A small image classifier, trained from scratch.
Model: arch mlp_mixer, activation gelu, patch size [2, 2], layers 6.
Training: normuon at rate 0.0028, batches of 128.
Data: trained on numbers of one to four digits printed on busy colour backdrops, 22.1 epochs.
Rows from block 2 of a small image classifier, named by matrix and row number. Rows with one number belong to one neuron. Each number is 500 + 25 x the weight over its row's rms, rounded and kept within 0 to 999. All counts start at 0. Numbers have three digits each. After the name is the row's rms in percent of the matrix's.
After each neuron's rows are labels from the 100 images, of 14976, where the neuron reaches its highest value: "strongest on" is what is common among them; "patch colour" is the nearest of a few named colours to the mean colour under the peak. Only what is clearly more common there than usual is listed. The data: numbers of one to four digits printed on busy colour backdrops. In brackets: how many of the 100.
# fc1: MLP up (model.blocks.2.mlp.fc1.weight, 512x256), inputs 0-127
# fc2: MLP down (model.blocks.2.mlp.fc2.weight, 256x512, transposed), outputs 0-127

fc1.395 102:485515501482505507480534471531490520473509459534501528512476488487482504503507514522510489525526494509470486498521552531495481505470483490529519501469475494501509500429461418523532486527531491516529463468489509486540518484515500468434538460454512464503511491517487522488466462524522547486543534507516511509480488486492477504470506505546486489481511481469477507486536454483487510491482
fc2.395 090:499499499473473514488528508530443530536484496548506490527487491521488518477480532563494489493494555489511447464508494492480497490545507540452508485488476505497480512506459486476481525553479471494491524505577472541526494470474537465502469539514457503505487518501524491517494515510553519490505518504493516502498519550488482511470471487525508508477508495502495482490507527489565533490496
strongest on: length: four (59); orange ink (47)
patch colour: brown (56)

fc1.75 101:491484448491490501510485505483482479481485517481470513525454511549491528486500477527501510495484532501506491486509500528479462528482541475533498510516527546501475507483483458514509535497488489512519444490446493509510477484472487470571478515542508502515490514457479520507493497502516547511498498452493473426482502483525515447476502513517489501459564493467517523506492516506520516536491
fc2.75 114:538496539488510524504516520513502536501516497524518502528470529478498487484474466491508518484501469518493514497495503487511484485487547481457470465483497457511526525468537526537462488499488513515494502531419536447491581486487463554499528486485512501526483486509471498507504516537499477507497507535502467504488481483519468453495484463513515510504495479490500536565488509484504473551496
strongest on: yellow ink (53)
patch colour: brown (77)

fc1.83 098:510492500479438466514549486472531499516514485534551537479502528503519505486498486504483508478537462452480507499487467499525531488499516498465480459481514533495512476502518462539519478511506496481538555559482491491465526459463448521526543471514511492522497413567508500480543495464518518529479513484478520481493531551513519511496496483456519506510514501519507499536510488544535485506455
fc2.83 115:502506516499496488452514501491489463424464493505481507489508509514507529469476512478513496509456513520503524506515537523550529509503468471469507506547472490540465551468531478510510492500497489506498461514580451506481481503524515486506462451500503459479475511499516487497523494503498534489531495443565561492505471478489498505463486525468551525534505492465475478507503554495465489529485
strongest on: orange ink (52); yellow ink (32)
patch colour: brown (72)

fc1.381 095:522487536501475502497494530513473503476506505479457484534497501433471502514508481499542512518538530466482500521512499544451519513453527527478501452498538464509514491477459542524451498507504559472484504481498461485483469519518512500522514486478483518521514518498502468458484483523534527522503505502520503570524489500551516517532489530454474518527512515518502488549543504470496529483453
fc2.381 114:478512564471517484512494532482472457484468545503507476494533512476551489469524504503518475507515500577482527511477499487495480491501491476502509489516498528534490499466506474500485497470538466467486519487533519509500522492509486516478521484502543488499476445484546476493491471482473500444516525486518458468495517532497535492459518513449521486530502518492510483478442474496546521522513
strongest on: yellow ink (28)
patch colour: brown (54)

fc1.98 095:439527470525513515498523537530529491470445487483503474503489494502472503538471476497513496488511524492528534488549439492517463506457510475463502493511487500532510494483523511527539525516531492509522520562484498490495462527468539554488516473500523489550493489483461453506470531493529518511526492476474528504495514472513466482477482477508521519516543440461519503526514507500530489503494
fc2.98 091:490489479481526516499538508500510478443498479540500467451524525490490486471491494508532501487463500546474518496539536504463491477503482503490482467521497499535517511511472540476467495511497492494522471522508505489491493472488506503505510526481501524471495499509477467501539496506566526572503482512462501479482464476471556491465474495521464546468542500479473502480484495482450523511481
strongest on: grey ink (38)
patch colour: brown (60)

fc1.413 101:513513553481502507523478502510488518486491479473465470496471499458493559485517507497454488480436488499530497495485547484487507501487506516434522519505531507467508514539507524484491526520496496469480521482462484467486482512482492510541498520477484487500522487508526530528493474476496500480483529566460526514474528482532493515519548529451531507532480478521518488558514515494516521486475
fc2.413 123:516464517540504520517493506521537527504535480501479486491497489494469460521491521497465471515506484513509477493480484485487515465491525480514444480498495488519489473503515530506478491531470522527498499518484492508507492520543456460524519518509491508503468509479456512495501502535512495553503514521510487529489475522537502485518505494487496487492513504485500511505457498477506521539494
strongest on: brown ink (51); black ink (26)
patch colour: grey (56); pink (40)

fc1.356 093:549463497502490469507491484535459467492549540503529490516448549527469479518454527501490505455445495465517507486484504466512520520484499467494463453546505485486480484511462523480498517496547504508482528498510502548498485508491540491485504514502512509488476510472488471526534459505490491524486478498504495430491513503460509475516536519452490489512534519519523505505507516495494487523487
fc2.356 073:476491511534484468496553553512482487520522456516469483497467488535508501483503489466502527476518464503539495486518500468504505466539471524498517479499527542504516503498477542481497523457492519511514516503480512540481512480499502487438527475465519506463524564518502533462536531491500508473480456534480473459547482517518506490501506499506502497505477498505517506499512557533535434510477
strongest on: pink ink (34); grey ink (28)
patch colour: grey (59)

fc1.420 098:482502480501493499508552539481518469513546525499470517498446446510488532446473482528465495534482487481497483511500461476506498502537503476519535529498460508524528470494516482493480447507493510505492490466487501473516510500527520446480473471486466527514528558551548534475503534531512438480493528489490484507477507496499468464499508508492520530490512518567475511474507473482509501542478
fc2.420 111:498487511490520476495528483517474481505497476477488503495480468491530472536553564521492566455476511462514483513479501488474496507507545505539506454526507503483542491523483493476436511540502495464495502515469522520500529507523507520510503521480486483504500507514499518467493495479534535467487473454501526481511553506509458476486506513532506520478484537484506454500463559516507472434506
strongest on: blue ink (51)
patch colour: grey (60)

fc1.214 090:526500493535510466498542444534495433523512492468521514492509516511484535515481524483463519520488502518507521543492511517470494463481507492455476507505486496496492520467471486525496479522527525491509528508520498469451452524547516464501531501529446476536486527493482464485523488514475534502482475480495493508492466535483470482446530537547507534482501509523547506503536549505517503478537
fc2.214 099:475493485492512505531502530539546505495503509474528461498517486514492494508481515478494502520494492509508432496515485546505539470490485515541522513515532497535533515441502497491455494510516462463503509476499486527529542481490482534507499484543495471521560484539477511494548552491481537498457498508520486497493488470527523536524480562511516482486494474488516481479502526500527508465473
strongest on: grey ink (41)
patch colour: grey (61)

fc1.60 096:525497479478495512478466492503464481510510519473515480485505488471520530477496518505526513460532501473466508462504463489472480509507509463507515497482497521472489493497518509478509496522511496486477471521484500453514478472514512513474516484510533472539557545486503454534530496484502515492477503492525543515479486507450493491520544527537493487477545475543518496521539538516522507529482
fc2.60 087:502518475504517504492516492513538495475541523496497486503459516559517482495461470528483531489488495498489494510482458548499515457492492506490535512517511458479516497498510493529515458470480524503505498544455507517475488492455510509499523459504538531477492519521481492551549455467533482502505461507514529530502484474498527488543521562484461490491479499559517496498486462518502520441505
strongest on: orange ink (67)
patch colour: brown (77)

fc1.195 099:520488542471502485483449499520521551511515481515458474482468502482468517446468487491437502490472508510510518494503451493494493519545538458478538511547479528439492465510490505508512493512504515479482530493471534525496495503519543478514507540502491497521519516507524471516446511486513516480527487533530532569466478507512530472486518510499517489483453496526503494550547513518492507471475
fc2.195 116:517518519527492509496458459493503517514506479500510470517493427489499458508481550517473519508534490440513494503517553461483508529488481501507451520502512522513486468490549514479473469534493475506469530491486476487488505503509470456509508509536507494497491510476507511488470505554506440468511472530518490574476488495510524505473490498481480487484498515457478513509473505524510499480489
strongest on: brown ink (44); red ink (33)
patch colour: pink (67)

fc1.494 098:456503515539525505469546474513499514507483495517528526515515506526510493522474508507495504479529474496486522475531506506516524441534497507505493508504480504535510509516490484474456491478511543480490510539536521462496504507474476509479497494497522501514476549551491561485466458471553504511525504475499484492509509490520504502490532530536456540526454547485492492511440532477475512516489
fc2.494 081:489511493471510498483498507444477501506527472567501515516481499524512483490492468487485490490505509483546476513520491482467456509456477554512500518495468516520561510510528522533521494472491499491492493456533496489504507512500512492521470471542551490497512534482496477486500545482482504471518512505492514519455487513480498524469493520529535457487512532502473486556516489518465522530463
strongest on: blue ink (37)
patch colour: grey (71)

fc1.85 102:482464525529521482542495531534479452493496486495535537493523491502476506537478471535515529529523503461459501488511504507486536487459528514542511506481500468508521539509460495461506520519506494498503539530464494520549503466531528501536471473512506523471488499490477530541508450491498475524499502532503558528440495466519535445528440501502505475544489466539524507494496520504544493484495
fc2.85 126:517483506530495493533536510496490423449551523510489475520475548520543506530521524486495482496511520501493505497484482479479482510505466488444527505486507473489477506524542543531486477502517457531537533516523551528483519482480531493506474466469524509500489469501549502520482520462511476500515456461452474493474472507468491508462514505482461472522509510539515531481496481504517477460543
strongest on: brown ink (40); black ink (38)
patch colour: brown (54)

fc1.54 097:539532491519536503486519470534474500531481524501495472491505501445531535488478507496532501528492470482476488488508474516501546521508471484474519507497481520504495493485441459513534521522484497432499529533474502464514505509514490540530441516549483540488473491502507484520483505514489514481509527497487477543451516505486512522513532505486510486487463481500527483460508488515522512502491
fc2.54 120:511477464489487464507479527507539469509496515477539500514492520529469525520472528504539490471508480529496520508458492533504496497496485515523496530549514532531535535550518489531495439498499527534498462512514494478479480443543487515476491502519462455491481537490485534499526507494511492508516525501509433517485497535499469537522483488499482457540538520471486505521517464502503474522533
strongest on: orange ink (41)
patch colour: brown (69)

fc1.192 093:490483508465507534487547495578492515496477510453492509487475526516513499525513506503444465484504500495519482439460512503469497554487534528528483498498474497509504477522497476532530530468520486503493477562453520461500537501498511494528545528482500501491530494480506499535468520532505451475519482519485495533471496461507461532484567504501518459501493484530511462531533504473522482466502
fc2.192 099:479511508536459453517504498503510474512510462479520523479460487488491480514467504514493489491497521489525521522527457504456420535495473501534487452541522471477471518505491492508482516529458463518533513492492516483531525502504512501512542490517509456503518498510481536517542463504534502498477507502474496536477486530547470468505517472509507443464501544516456485511529549473500523511513
strongest on: blue ink (45)
patch colour: grey (53)

fc1.209 110:498509464513509505486499492492511523520503489477528510521500461540481476453483446522478474487549511474510482473574482501519523471506476510504478486500512435511488488529482496523501520509500476447495481479486473508468530487496502540520506493524473495477472499439530495509457488537456517528545477578498546467485507522523495497502500483506513523526462516533467501445492490524534501560489
fc2.209 111:504482492543495535528510472505459468496453541469473469499505526525470476487503512489517499537495492489499492486489492527491518555485496550524544531437501511527532460540540546464472461502555496443463532500514482527543531504502504470469466511487510476503485483515475506490488516477543455506486487500522459485521534488466529502484470455516487471453525527465483505507493511539499512476455
strongest on: blue ink (50)
patch colour: grey (57)

fc1.334 098:500546491502510473518489480516464465521473487495479483500530502472449519549503545469515484495545446501527536508538508475488487482453468483474485468511473484496491481501546502557518512499509510524488547495478469522528513492534553527501502462485506489527499554474493517474530506500488478492495528461521533525526575537513501445521491532459464493545479508527507521525518513424546495504475
fc2.334 101:475482503530468471465509485515540497514460530531525505503492499500513488516484521473482486505513501496535498517496494538472541464508550551478532492501471537492456526516506461484476509568450514500487441503520505493484489525523525527480491476500517521473488489486495445469513421466482474507497503484526495467501464502526508479465496491485514531511487471506484517532492491504488538479507
strongest on: red ink (26)
patch colour: grey (63)

fc1.129 094:494497498483505546518552461481510484485487508522461528497497493495549484502453532486549527494463492509470466478510506484474500475508497479505480519510480509531555471483511472534497478503508508468506481550485518478505478486506533459527480528500476502504499505493461524446538501523477546532466547512524522486522530461493507485487503506506510528496491517479479492503503473514494543525501
fc2.129 108:493501479514501492493471554484489480501497509488566511502559530504533485545523524484507479508543467509513525474483469480502457527512548490504488480495519445503480499489509519520524507509557505499501505481512475508454507537495487501543509473512519458451506528499489451464474527474502507513472501517492492483534489526514480491504482479521522512458497488523487492503488552532461467520475
strongest on: red ink (70)
patch colour: pink (46)

fc1.405 096:511470558449531544510509515490489495479483505484432506493467502473479520512477541486496487469526525474532508512529498487489549498484500519489486481484542500502477491511508470515491545514523496500477469517507530532552492487489466489480483507480538546515515522467484501493492518544481505489546526476500482501522489513540490468535494461533512545510488502446521489504479523465476502515463
fc2.405 054:501472558459527541510477505481480491458504528465463489541473543490524534484547524488506514504486519499491499503518501497479526513514478551478496510506503520494471502476466505501544510506548486497535459490476508466545510475472508481493499521520466491481518517575526520488512516467467496494515505510481451502489462522517525442506516475525488512505529517491513518515480537528515470497492
strongest on: blue ink (34)
patch colour: grey (70)

fc1.178 092:513521495513511491509512546499538488517475489517540486497497557496494469498519514440507517506506499520473475533517484513530482466464507532483521522492551476502513483513461500538462502511506447496501546547519495501510459478524518510511505479497483473483530478464502480498474530468506531484478444527482504487495510447533504502495555458490508508479502463527503527497525497494500527514486
fc2.178 108:497560490498503529501485492528512457518463519505478563469535483496460546493472502533470462483531491487472482512532480504451450509474479479511480463494461457515489521463499497483557469522452498485469496431497525498470541505465493475519487482480520491503497485514493487475500488515489509505552518503527485490508506493480491497496485523509550469493496487524486483521488517489500522522504
strongest on: brown ink (38); red ink (34)
patch colour: grey (69)

fc1.95 111:527518474516525500490512486477481454522415496507505507472464543471448488482514469518474486505556481469512474486518500488478524501495501487486534489458516473523494526498462475485504493467522493484485474531462519519514505489552497492450486522550531487474476504495506514514473490528485451465504482484476481461490468470518505533456539496513480532513492467467502478483537519515505498487502
fc2.95 114:487510519487475506488482529510508482449527507503524534530504494502468502502485482421484490529471534523466493526494492466533486505462474489538547451473461505463499487475506527524464516516469491478498507472555539529524486507493497490507512511530486530483491512521518477507503503524519519508503491493518515519514520509486505470485521558481500537504515540489554503487508514511519512484500
strongest on: pink ink (67)
patch colour: grey (76)

fc1.64 100:507506539503511516489496523521535516499480469533481483477449486512500548519528477531473536484473492484509508466489445497519496475495524504473551483486494497505479512525502495509494499476534493500526522496533478540499515518486534514544505469540501483518491511528486497494465462495500486506500480467507533482490504493475495468445469489530482475494500461513509516536507535528507527527481
fc2.64 078:506462507492526474486492529533494487487482474519532484526492491525500483522488493469509511475476516519520517482510485481518503495470502499488510435516495501477514512508454485502480525531522487526549511498508494491455499477471447538500436499522540528507539505491499486521461455528483516540475476486466477509497489484506498533492522471493486507474530485496546504551482504495525514506559
strongest on: length: four (55)
patch colour: grey (56)

fc1.73 098:472442525515477507484485450459511478472475522554491492466512463476542492476491549518507451529502483465483502459492508491500521515528513473564531516525532510450518495458484503549494510497519517498524538475487476515513512479509553481493547493504503503491505519548459494460531460526472458520497517487534507479478506486498513528488499503492516499524455528486474477492553505464491510496535
fc2.73 095:470522519518544536519508553539482560471527487462478516494513498498572479504518519522524492467497476481513516510526524480515497468529506467487509484473550509496497473502475511538458504468459523508494513559500431504461483475461495511489475453476512463484499476509509501507500514513525507510515505517464511488521462507511530452509535504498505455477523508506429527521482489542549509507493
strongest on: teal ink (40); green ink (30)
patch colour: grey (53)

fc1.367 098:503466503479508431525479483486542507563453544503509525473546492542512465501456487484495499508508506520486515496512479508519527494514479503503480517489494478502505520479510490502504482520550533480482520489504501472520503576511521508500507543508480533539545508513494476497508590497483494511511494562521532518504470515485442505500457474489546506484512504467468487537483547488558461538540
fc2.367 110:492487502494493503499503507458481495476472509504522502499483503432482498563494473482489501510475481498520487480510523525512520519490542441518523493451510507510421500475478517504480505490551499532477472495484535548498486478493515472499552457494481481469488511525477524503508482528494508473510466500513496499501471500483488545530501497506492523493516468467491488525533490494458514451476
strongest on: grey ink (75)
patch colour: brown (66)

fc1.111 101:488488525508481534469471480502476494503503528526482473481497483469553498512428464462544493522514486481486459497526470483476518459470463461471504489516476554484535508483527485513489507464560549528507476506502526493511482503459544488515459454489511529453527514501496462485516533480529488512506516491462485503547561458505448501493521508492509538469514467504464542485521543505510496503516
fc2.111 075:496479515564498545499470534502478465512524517472494488520508570516507487536442496537501441474520482484482485522510486513484458503501473492538499492521537525502516472484516491498494469447533453504464466498478489539487441506466503578545463528471498501483495524461512482498510554524532523535477495528515521485469540533512486511519478500506492483513549539476442516487489505539487506486542
strongest on: orange ink (43); yellow ink (35)
patch colour: brown (79)

fc1.234 102:526482506495507486511467466513495440506490487504502533495485491524497533505542461512498531469532499508505514486492500466533533510523536473497571506512515511508459544500500522464538488518467518476480461461556517545525509493486472491465518508461512519512474519491517498485480495497516552541522541500495515507519474481501520518483508523511485492496474501477483491547500488501516470502503
fc2.234 103:445506446528480472493480507524524496473522509507510498522482477492457483484485489510532507543449495495502512507481568476495469502495502500490523515501442521509502508510461517536482458523491492537503539462492507498506483485477522529499476510488481507464513523540490475509507522496503471462435517458523501475528515511488523483487551527487524484503471491525494514486474519503504499494512
strongest on: yellow ink (46); orange ink (42)
patch colour: brown (80)

fc1.139 107:456531450549486529531532512468518518485481533526511530523535462444456515479488502501512464467492517540484479524495509495477515506508483514519482501528503469548526551496511502445504500478507488480440478467465489491521516512469477502532482511479475482515452547462520468514533495512466472504512517461473477495483516504511528503514500489471507489532508469486448483550513486454505514525511
fc2.139 116:467503530546515504489511513502532474549524507466522513494528472492550504464482547518504508444515463484486544528497529482519504507538571476484527508474516517488490472528502501549545502500504495532502503477458480483513534489494502465530512503482529523457490516499450532522504487557508506529486491521478532489503500527509528495484493502519484521475456526505519514487542497476515469449474
strongest on: red ink (53); brown ink (25)
patch colour: grey (54)

fc1.453 101:522483503491546488444525519454474497518555503479515487499517483548541522472491550522478514454508481480533471484455457492503487474494509501490499521501508512526468493548521528492474504536509503510471493552481539496513465508506518492488472510516505482479471479509444449533496521496503511474500482513514496485500499464488521485507494528443497523530507486520475503495520521527495456513508
fc2.453 104:491576516505491515513508480519501544559504552467477442497492516458520502485478488504511514481530517525491539474449485481463492472491578526529479471520506511534525449464518474528500502501474483499517522543475472529471511489460492486499493471468482501523494506491532524507510502515515486498530503521469513508526460516471486558489499509494510502451494518482486514488518519494519538477493
strongest on: red ink (62); brown ink (31)
patch colour: grey (68)

fc1.11 106:507484475473501477459516460507524520510507537504502564510502468521512526497537530494511478492526485537521479529526486441484466483477534509508588504440466463519461528503547477505497494480502480495490460515459516511480488498504460436447516515473513503503524551518490505499500501484537505480486520498492517441501488507512496498509495500504562529478502518490465467546532479536465470517506
fc2.11 120:488493466500481550513460495489467485498511519531491582454470535503552507506500500520510467473514519489527479463484497492512517434527476524512449535504532530487509477501463476473502517492477500497549523504501475545489506468498536512539523478462491501496532485544547485523501546543497557512449530464522492472519529463508515506481489514515509499494463502451483505480529506552519489523500
strongest on: red ink (42); brown ink (31)
patch colour: pink (47)

fc1.382 104:495473497515549542495538488478512495487461490511479509481497466529488483514475509507510490511474456520534534473481491483524505466510479481481497517499527448493484478524452475522503564491515469508515541515517541540499523514514538525531526491532494528537483489486504499465515524476519578531515542506507517490494502504522468481488506467516520498496534535490489488512470498494511494529465
fc2.382 094:527516499516497487512515509539472486490510501492494495501454556540519485481532507499552484523512519485510486528511490474524480530527478471510558561521496529538509484477524506534521523502496499496489479505477481520498511475500483513521479519501498522519512468535505531458460461551497503494466470493539481483460473494500539507499557498500474504498496542492496477483450503478459482556485
strongest on: blue ink (60)
patch colour: grey (54)

fc1.88 099:531475516541468500465460509571519503549499509535516504467441479483534511485491449491465515541496496518504532497509494484482508545505513494462507490497497540473481480503531473500485506488467488471528426536477500510500504483531514455455544496490503512534549439496524517520487507493446513477508531468509489503476492479488499502470503543533493520539509487493519485528489516495482463472501
fc2.88 118:490489489447483519494516552468509529469491471508497508529483498544491545513537522521505457529484537542477486498524512525478485444511498512513486515483461497527488538558521520488496467479509535568469516463467472499511501506474513499492491528469491507496525514478529452489518505496511508493478500525489457537511504498494444490504457495464505479503509519492505551482537483453532504431516
strongest on: orange ink (95)
patch colour: brown (98)

fc1.312 101:467478508539506531527511487498547450456492556482488507504513507468505534516521517487502480514461505492471560515557549486503539512485481490506539477467505486478453530514503514486547505492489478452493509530459483504544555483543510516507502505500477510482527528509493445466469493499522461517542507500477507511526436482512472517453515522500505506519496506475538501461536496498501538493486
fc2.312 132:538452519521498533530550499507503464466528554494475473520453488515503493487507490524546546429522507506509509504496500569462545509492445486513508518506483498506506529505503525478489507543489505476450496523504501496498486498542518463497458483495533500493467476505528519510487518512468487461498521518511522510487519514506507504508519480497485479533505491519526553514508483491469538536511
strongest on: orange ink (65)
patch colour: brown (80)

fc1.430 108:485485529490533500455529473497479530520500488475507508468496487503510509457501509539507532481482474534514539494523480504530513484504505516461495545550511498517455475454507505483567517491468499480484496522522523498531478485524495482543482503498522516469468463479505491541496517477514471558514502505514461510499530498549471489493472522477513492516483467536495507522506506473488508522509
fc2.430 081:493497530504480475501457491511481493511486517488513465507471517504525491491475416515519475482495488561490525557539447522502503525507505547464479497498484536471488477472488484466533513535510486476499494489500453526478515500477501514494487470500505516456518520472458495498497555492510554514481476516519560502499487514546517521475526520474528500504531496484461490514470511497518497536463
strongest on: red ink (28)
patch colour: pink (48)

fc1.16 094:536473494547484508499502486501506461499521539483513502484481536441492541498496487489477478467477485496508494492503508524483521502512481497508474487513472504474494530520571514525463505522522512468502459459511490500504493495500504491529463464496508479471546534497471529539487489504524476488507516488513494502495463532500509492471466476445521467455475505490483526524509516496515471514496
fc2.16 081:540534479506520500466505472507483496523483518483522480556523459534529506501512503517510520488495487490478508494491531479529508516530469448502476493462462486484488507505500508514486445548478512540532428507461533492526482469508552487509523562491459491511510506511480436502452518491454468505474519515493501490474498458497483524483505513531482510572532483515493506534499508519481462491438
strongest on: yellow ink (63)
patch colour: brown (58)

fc1.331 095:493493526495456485479503493462511500481492519480514489475516562520502490564457532511493482542502563458491523466519494501483476441535509476481541506542446505529524487530464493514512549482509505482508485504494456505458519479476484466507514512525510520473527482485508535501517515516466485487481504528490497472512518491513504436497496503497497502537479505524468461488499520489490485465514
fc2.331 071:486474459510501540542506472477504483496474549541470502486499559513548520479518508510470497505514495510525487570524456492523475475519495512509493485557504489475450506490470472431535484475494524506509528493499475475534499509524458475499500490465497524511510536480485560477481530470497534498526493505468529491514476507455492486502518542503453495483491486479484477480462497492494525547495
strongest on: grey ink (41); black ink (32)
patch colour: grey (64)

fc1.344 102:477512463507478512489474508473527496511513481520515496504507464432511521483501486465505499458505498503549507456494489443462463518515449439496507499453485514535480556540512453532538515516525550494505511520455476484485493489490522496496510478468520511506494490509479502521510478526530494521528485458483461485511549470505499528521479513468540485497499503532463501553532467522520459499500
fc2.344 117:535526515487483518539495501555529511531508487500520522497472498516509457485506494505551489553504478522457480468481502498492525541460491479508471515462453530488541483537540563498431492494509487460500482505496491481525463478476474496549523482516481483527483500503497512480493478470501521514452541490469506461526505521505494539499524461540519531471522468468505465497491517484508503492492
strongest on: red ink (86)
patch colour: pink (45)

fc1.279 091:493531499474517486514506511482474513529494482540483514531518514492525496461421462500502531465491561496517459483518481494497515478514496490476487517511492478476494483491484489476503505533536514486471490559526474505513523450527471499485500476538481475463501503496452498511478532512526546505464523520498486501544538481544549427480534487489506513511488519499497535491516530505511467483524
fc2.279 101:509531547498488491494460492536456506495532511510477523505484457485480491546527515517465530500487490468511457482475480520489524495524474511497514509532519508551553516430457431510514487520481497512509474489482513470543525489501550546506508499513506495531544460508553501469567496532536488496496447477497477502474527508482513524479507448513477496466488528535466494467497513442456518517550
strongest on: orange ink (53); pink ink (33)
patch colour: brown (65)

fc1.38 088:507527490499529504522545483480506460530473495560499504479468465477507499442469507523497531470477494485510499438488522515542481493431550510531511469538514478488490456506449534519495558499505472519490527527518504517505492491502520553480518474500509466496470522510485505473495487488479526517471512469491459509480499498533515528488514568510509473500515498514516514472540477509486551519493
fc2.38 092:492517472482467488528510500441528510495508528469499495534543475509489544519484524428518467531530490498495489468484496508529469503516463519513498496483499513477476484457477488498503540542510525502511523462512466484476505522492525491493500486506498497522516499495482496491515506465565529511500540494473503528487494522534472473528527494492538502512464460516531567486470509498536448487501
strongest on: pink ink (56); grey ink (34)
patch colour: brown (76)

fc1.219 101:458481459493485487452549532498483518589500554545492497510474491491490518488496496493543499481505466473504514524527466478441430495498509532437511510492476499528569533495508446529489465494517510557526510525497522479498484466517498489515472484458533511500478464522480503538548475524502512484454488486523493493512515502464514516484513530475507505495484493512479490548527476511462522518495
fc2.219 117:506488520525507491478526536516537510499459460482504531494543470509524394491419499471510506546582517482491500524512494446514491492518478529501480476511528555543485456502479483470505476531491462484528499499544516497530471501501486495470510526521498527504482523499505470525482514494552453499508546486503461504532509514493473505517494507554538521489527500521516507527468498496485514489495
strongest on: brown ink (44); black ink (25)
patch colour: pink (53)

fc1.309 097:508508510480510515457469504532488477478520476510544492508447487505538556511552455495526502534463506486551470483522487483488523505500495495471549515525481513505458502493503505532510496543488493491523453458464489503482528492544487528517535503457502484487499538516514506500445508475547464447447509486504526507486489525549477527448474495519505474477521511467499536486506485497509492519522
fc2.309 093:554510551530477497498481533506527480451533530425500494533496499468476483493489510531507493524485467497493513489500530521512500477487502494492492490499523464506490514493506541529472499503460490490486493507482475508488486528499518520555477526505492527468553537519500495557497480490542484536474501480472509469507546512494495493485522515485437554448530479531494457500448456453525492477527
strongest on: grey ink (26)
patch colour: brown (55)